From a checkpoint of a small image classifier: 64-pixel images, trained on single toy objects rendered from many sides on busy backdrops.
Rows from block 6 of a small image classifier, named by matrix and row number. Rows with one number belong to one neuron. Each number is 128 + 24 x the weight over its row's rms, rounded and kept within 0 to 255. All counts start at 0. Numbers have three digits each. After the name is the row's rms in percent of the matrix's.
Before each neuron's rows are labels from the 100 images, of 14848, where the neuron reaches its highest value: "top examples" is what is common among them. Only what is clearly more common there than usual is listed. The data: single toy objects rendered from many sides on busy backdrops.
# fc1: MLP up (model.blocks.6.mlp.fc1.weight, 768x128), inputs 0-127
# fc2: MLP down (model.blocks.6.mlp.fc2.weight, 128x768, transposed), outputs 0-127

top examples: from above; mug
fc1.583 117:148125149161126144138137119142128137149150099140138129112147164144153082129155154157102110131143149118143121122153078107131145068107133090113106120168139114092196120102146125111177139152113099097146125126110206108090160097151130146139103124121162122118121124126094106125120159163134144116085113146092154109149107120160172137109164154132107122127125070136120129116117124131108133158103
fc2.583 120:136103106148143147121152153162138114105103112138141161118123118161142138165113145131088111124116179135171139122088113116106150140119100125127138150127151151105158087138193145166091107149098123059131105155112133153135123158155141094138104154165132115129134118137146124163158112090122112133116125134099147106122134136144129131112130163102101080087185163105165123142130091144115138174100

top examples: car
fc1.240 140:142119160112163150135146175121104123158147041111118128105105175133139116147112153175115159124146102123137138131145160157093109121148125120139131064119148140121181172113108087141136114134101124120148107119129156125148150147111119129126071135094116160104150095123092127107125095118073138181117115120139103130126111148162088141095145136120135137154113148138164118117139111129125099135105
fc2.240 131:166149146123083136120114119148120132150151074135178116103157108089130125111125104127129150129142169136164121143106123127180155129068101112148124080062111133077128121133146114103099120150144126126102170139126110146121151097113140123153105125133112150118157121102088103133151172127165145107103165115137127125176103148169102107120110124100117132080106137125150127122133167149148124161113

top examples: car
fc1.606 144:141127155086203091184109137113107134133110106165113121128157142154138108122130131115097116109137136166115114109142116108154135145130127133133100132098134136139125163169113126131075162096154097101116108118095125130087151136090140131159155111097136109111138094147129140146117107136142109104146125091142121128192135080099108135125096125097103109151184141143145085156157096152134105151146
fc2.606 136:176091144098131124143148118156091175156150138155081117114107121165109110162123123112171098122130135140125120107106131106132157148115123042200085142186116116135113144117128146112150108184112119141150161101105121147124099132135153107113133169147137125125136141128113102139127121143083098130134152101144122156147105124111134116145110097137107125134176110154136111153126135153153142115157

top examples: from above
fc1.335 038:119123123144137084119129137143146122136111137174135070158136144112149121086158113092127135113146106120173154136161115095146131059095119126136146182147203170109112136110121135154116122095140164116131155175126128096129119122109146116107164150095101157114120123118101135111113130147125145083130106139118150114121125137128116145104159143113068159139154146106138142098117149130075104126099
fc2.335 040:115141129122145182189126125153169119137109125135108115169133117093118168119150117073135100110111104142084140115108101131117129133118128142125163124127156109122128115174131122099110082149097138108159136149148122141141118148083130123103096134099066135157136098137092130146117097155143151105151135129119084119163116128134165153133189109137061133118120158097172112121116097114142131129141

top examples: level
fc1.504 124:142140153088120155137152118113101118099131113142109151170118151168142099143135137145141109109078125142146111117156098076150134127159132073108146120115136134109112124149110134137135127166123121171103115161104077145099137143144119115125111106101136165139126106156101165132132127080145120162122099065112135131121106093131137174123117119113091081136147149129133128108093137063151187130141
fc2.504 135:102133115165116131126147144117114120145114169149131136149116116138099150141158126179119142144118103122089108142116128182135104102172143123148142152140134147122138157122147141119139158154126157142135143147095144126073142124065093125110092119151146124102067176146186104156164149165129129140081077156105153111083111096139124129155119086162127115132125097145145131102107120118135117137116

top examples: ice cream
fc1.247 098:118115153110084116128128144124142132067151146154116170127121091115123112136104112128115130098128161109147111135127142091138104124147099128151073139132171130104162145120124068109119172103110147149122138113159132184148165108146134130115127145084159129159081138153137127123091041123131160114098146125114146149135157140096154142144116158152163150102109136140127113115170147114129119142103
fc2.247 093:062100116163153153132093144148078100043133113170139125074144120138097143104115109115154118122101099125132152167129183163161124160151110128088099116152146110127143127134122163131129142151124128124167111127122156095149108149109170141127148135127121109085123139096122112142127188143113131178133120119117147162162125136128137132128147152137119119126139142117103105129123134151166114090129

top examples: matte
fc1.590 042:106124145107102138137125139127136105148123113151135154099148106106159136114093145110172102138113128159106099115157129128093188090099116111146129120123093176097153126133141124102145151103096067108113136107152163157135148110148127112076115166118151147175103199144134155125140143126115162135106139074101087126165135122126117120155126138106119156115156119107072114114140105140109121119116
fc2.590 045:170104114147097113114129104157122150147144083148110116119179140126191115117126151088120142086114109157140112136147098137133099092151124145091129146071120129134144109130156159151130131122137163142134100142108153111154093150160163160112139125105115133083103104107112136117135174168124141143120113079161100146106103148159134166094138130124119125150102126127133068174113128160163119116127

top examples: car
fc1.199 061:157146097142129160129105094120068113122116121163093080094129141135108116108127146137140081141129123142160094125088115120126155076108151082166094139170134109104138143123117150104154170159154135160133125158119164133112082146134111101150108155126162127105126157096099145124152168093079154145099141129168141157161118131147114127108114129149164126136081136131090122118117116115126113121147
fc2.199 059:169074131125144138146128126097108144103141121144112113094170106123140142070119146128153110100132125123143088120116155115111100100156152074141119085107137139134129098160160114158096148135120109079098142150103067134105106121123125128099099133128124114150110131134130131148135142165122149086144129086166154093162112131111144088115170131092117124088167092157123130142118148120127156136177

top examples: car
fc1.362 047:164113156127120150133051145095113100135099145127139069148099129116141127119157077143142085094091123134124084109122121117157117144115135158122131156143097136070119150140137169134173121166104102132135124113108125090126117160128108127119158169148117123122118130129134096138147166139100081118158122123149110115145102134131154145145099087125156125105167130168127096113121153172114101113155
fc2.362 048:118139136139151130140112143127132179128143076117142106155124113125168143164115170127130090123160098151128096105133075161114132102172117114165128131148114134137113098100158144177147114097136092094123105114100088156136120103114131120131166159115117112120122147144127133146122114107121177149094168112113140107180102147150113129142170158132130084132159145134173103121174115113171099129163

top examples: from above
fc1.667 037:109130101175127159125125102099128124102127122134126134109123097110110117092095138155121130152117157133143115135177165132100170100108077156156151142160118121114139116161126130141125142145146205110093133148147103114106151165148132098150160106106151148151126155098123118076122148146101148158089127071115142124150135115146110091109083106116091117139106126129145101083139129121169117163140
fc2.667 037:162100170161119139156146114110130141108176128139126104101137106096111119093189138150156107102123139105132110123138121163129111107143174123105125146124168162129156123128137163112139101135113123153127124173114125124147147169080093152119151118149150090125144087097116144104112120094133091137090129095134103110193092106087122120098107158106150125084144119113132128160140120120108125138178

top examples: level; hammer
fc1.697 068:155116112155109134132143169125146110135119109150172199116119132110156100081098135144132152130089180101143105152139104139136128126145120143150152132151104099150139156110160103128154150145100129093172133107130145170117137103124131138130095109169107133098127078122138138111129138099160126152096118161163130142165144167115163107098124138107147067136178118084136120104115125087122130127114
fc2.697 069:143124148102119115126155149158117143132095131163117138106133114137100123148140149092105135138134178147147130156156172067100127089128106103103137133145166132100092144122153162117128142123151130173162120121126105076120163138102091068156081138076110097145138106115183158109130108143137102148142123141150105126134139166169094135181129131139110121121107169140120120124121121118146110137096

top examples: car
fc1.719 080:139133084085150112096102156111101134098138114140119137121143172136100128129131093159114131132169134167102111104100124116176112119144154152125122146100119118129176117146117120127123122127181144102162092127108135148121169124109100159123153147101130122123154145125150128086095079151131124102110170100149103134142088089103115111138037125132122107134181104140163143157135144133116136116130
fc2.719 082:146132112123152111145114126117119124104119107093087119176158107126111089144148112087140138125129154138131127096153095136187079154128119124140129101164126152085094107118109128152145154152131113121117158090112146126157161122146155165138125166120126108092144134094155103114120170128129127085146111136110166156202146101134117124135155168136178125128112064139160145123123138146126160130141

top examples: metallic; from above; arch
fc1.28 047:118107112125086066096131087140148100125157115117142153101137139116139116114124127129159137115126154157136100138100124131131095132145068079157134097147131091121113129108125135133134114128127126109153129125130150156117147156182185113115141110147127133077181122118119112143113097098120130115151121117108141164177132168157075110126143170130116107126197154128123113164161107118165155119118
fc2.28 049:114104136116095114138140156078086165156134117126160120106156141127158106120139104092130146177082143146137116100105129123107140124112162142104096113112154138155074134151126143143110115173120116117103138130135094129097125142135115136090127124100158115066119108075168111134110155156151083115173126147132100142131118140117103138175119114106112152111117136125083108169135170159113167114155

top examples: from above
fc1.7 090:140090128162149144117138131138143097188089121096143160104109129108132098129147116145128135142083119194126127139110101168151116080133124125131103128075114142130147117183179127137140102143137171128159132131189089091116170129150101135119127119131105156146131123142108094134122122142156104125116089111135074129134093115157148133081136111137155114147159108129125134109109132102126122123080
fc2.7 081:144136116163161132129126082143162110152126130132138100130129135126083105145176099126140138138193112119126152110150108128101137123172094122154073154134121126069152135141120149165131113159136116149174162127145128131148156112130114116124161176161107140108085132126130136100127102110131128116127154074159129167104143138133127108158158164152146133100103091151132084123126069124160123137107

top examples: from above
fc1.377 108:147155122124146153135171152122103114083108147149116180128091091133142133115118125155150140144103071096154169131142089141163158134169160137129111113134169141130138104107104142125095152121150116105121124128151093098126118107144053097155135142118145099104088108130138139127102144132178131070117089167131117147156150116110106157131159102144127130147120134127116157089110112162123143148139
fc2.377 103:119116104109118142144094113144136103126178148129141179101076150115111156094066125121133121165114115114111138114126121167112131130135110165084105147102145103171143127162122125176189111111148113115129122155144135147124119119072141095112153129135126133140159150099173108106103124126166111122098132138164145145107113100082130104150144148137150165142128162149107100108160159115114127140171

top examples: matte
fc1.50 026:130093148125146100127143142117094074141122145105134171131111154136100176154145133127134120098069142116125097137125157123102090193140099060143122138111092144091156156154127153063146132130123108122127158096132118151142131152142114149124170136088173126124120112111123134106135140148163136135125140090113125156177130090145122113079143097100142144110130145109096112114112142157132117125135
fc2.50 029:153139153132102131125136085099135168110137076121118120133133158123148114127117130090124118133168094095125060148164126153135206139137133105111095120085150087112150110079166139162139148133114154125121125119090078131131102117107145121128104097133131131111133159126137142084140135104125141141124121130153115141139098125161091093122124134110136111115137150163081083101080107163130122120111

top examples: metallic
fc1.754 100:135096122152138138133149117143110141129177110149154140163129115166109132123115175122074130124128154129130158089137108076110117100076108143118094104105108101127088130095137072138171131141171129150144104145122113106127118118145116137076140150107130116164156124170123148132116140117134165128114154095117123155162124146140126170159118121125069114135088110163087140154132152097151095131154
fc2.754 100:116119086123120159137132158135154131157135156130131134132128133130168100108103151125135126122123166109154138121096113127156146102131164151120136101122087111086115146127144092142148155117138110102099129127129115131122121174149199131096133140157159156133096108110144148156170121088137136136106138134115168082127123111151055103160144103146103158116119085088109144127124163149101191094139

top examples: level; airplane
fc1.723 037:142111132142152139114106118098111140118128125163108091124139137156152124133113154174108143136133130108124143132121124108175123083127166115113158140128113182141131118140141093083111152121088118157143127161180096123137150132152143132117228135134098175090111125141139133134107140124149126145121081143112112119146138095151139097115124115147101130076104157108145108184138126089123111091102
fc2.723 042:102117157118119117087092092103147123133107143094128114144115106130120144141130114143126184088070120128106183084110140134131121083155129086145089120150126090093146115123112134158168121132131132159168100099156096121125139139084147144119108107088106103114144112103139138118152134124160109124144139121140150137111118117180130152099087077128110107137127129189139140118111090098126087125117

top examples: matte
fc1.455 157:119108129096118137153132165166117144123123099171160139092125123111090150087166129163154096087122131117102107116101102139118127148071129150083155108102155110132141167125082127147113157147126115129134148157121161169140135158116136111094094148114134137135155114150126151122168133143157148173145113131099098149150159081083155150129141123115154073100137140124123122115098132148104134080112
fc2.455 130:165151143104134147143103121148125114180149146150143127146098075148130115116113122121117130099118137116097116170139098146129150146110126149089193146152127123136121100119195087102179151166125124140123140161117098094160171168131103123156104083132143134147155108095106101129118108148110128167136160124132117128169158139147114168151107159116142164149081118136131114147128153123119136144104

top examples: ice cream
fc1.733 109:131116170137121134123101168156110094172094115118131107099124083105133159161107149119167139120129142138122147147122128087126142125134107152134125173121135157123098100106124148125101095132105102125166116120115123127093124118143129140096136113074131128085134083123125189163146131100125115135099131141107194140146143098115151118153112140120117160118122138176136068128132137135136194183140
fc2.733 114:110172088149154121128167098072121134113125124095163158146105131159115125124160156134099128088139155145091073135132135101117137163145169172130147097123117170132138109143124125117122113120068091146122144109119136109133120088125113120130110134130144063145119118138115092091133093147086154099142121107154173119157142123152129155156105159113154125130143159117116108161169132139149150099119

top examples: matte
fc1.528 072:156133139136141167130143153117113116106101165166125146124153103147130148106138123109150177103085106123131137118117110148151137093163102126114122165106122173117095133151138109117078157079109101086140147125111081124149174138096117116100149153107087136132118128129140124138104125148185107113155133125103123122169161120132132096092116098159120134148121112099095164055123127116143144092149
fc2.528 070:146090154138121142112129100129123111156144107133123156127136111134090134102097141085187143119131110146107119128110128114149183139145095155159091176113124083139180126149180150146116113141121195137149112127134162107125173138084120138115122133141135175117138143120123150158114135153165129101057167118166125131133121124120170107154114139135107140110122151139130146099149085146115115146133

top examples: from above; mug; teapot
fc1.381 092:170148095121176156131105113135107131152083109151138113103099117091142100160156123093144137155119118168125136083101066103107147110122149106155113152107124136132161121155125126128174163124127134110122122134147121148106124143127140143096097103114120137107123128144126134160089107115146119119122149103116114145160119126131191111138133160132125140155124137151165157125139091092125139090030
fc2.381 099:127145080137079148137158157116146169117122119155146124128124118148071140137122113140138128141132130102133147148123107102108164094116113147126149173096126121137095111172106111162113142153163127075130117152128168139145147155132145098076112133179141152147182146104144145171131121143152122153168191104138129094149139112150119111111155119176125168150133101121119112123131127109159093142102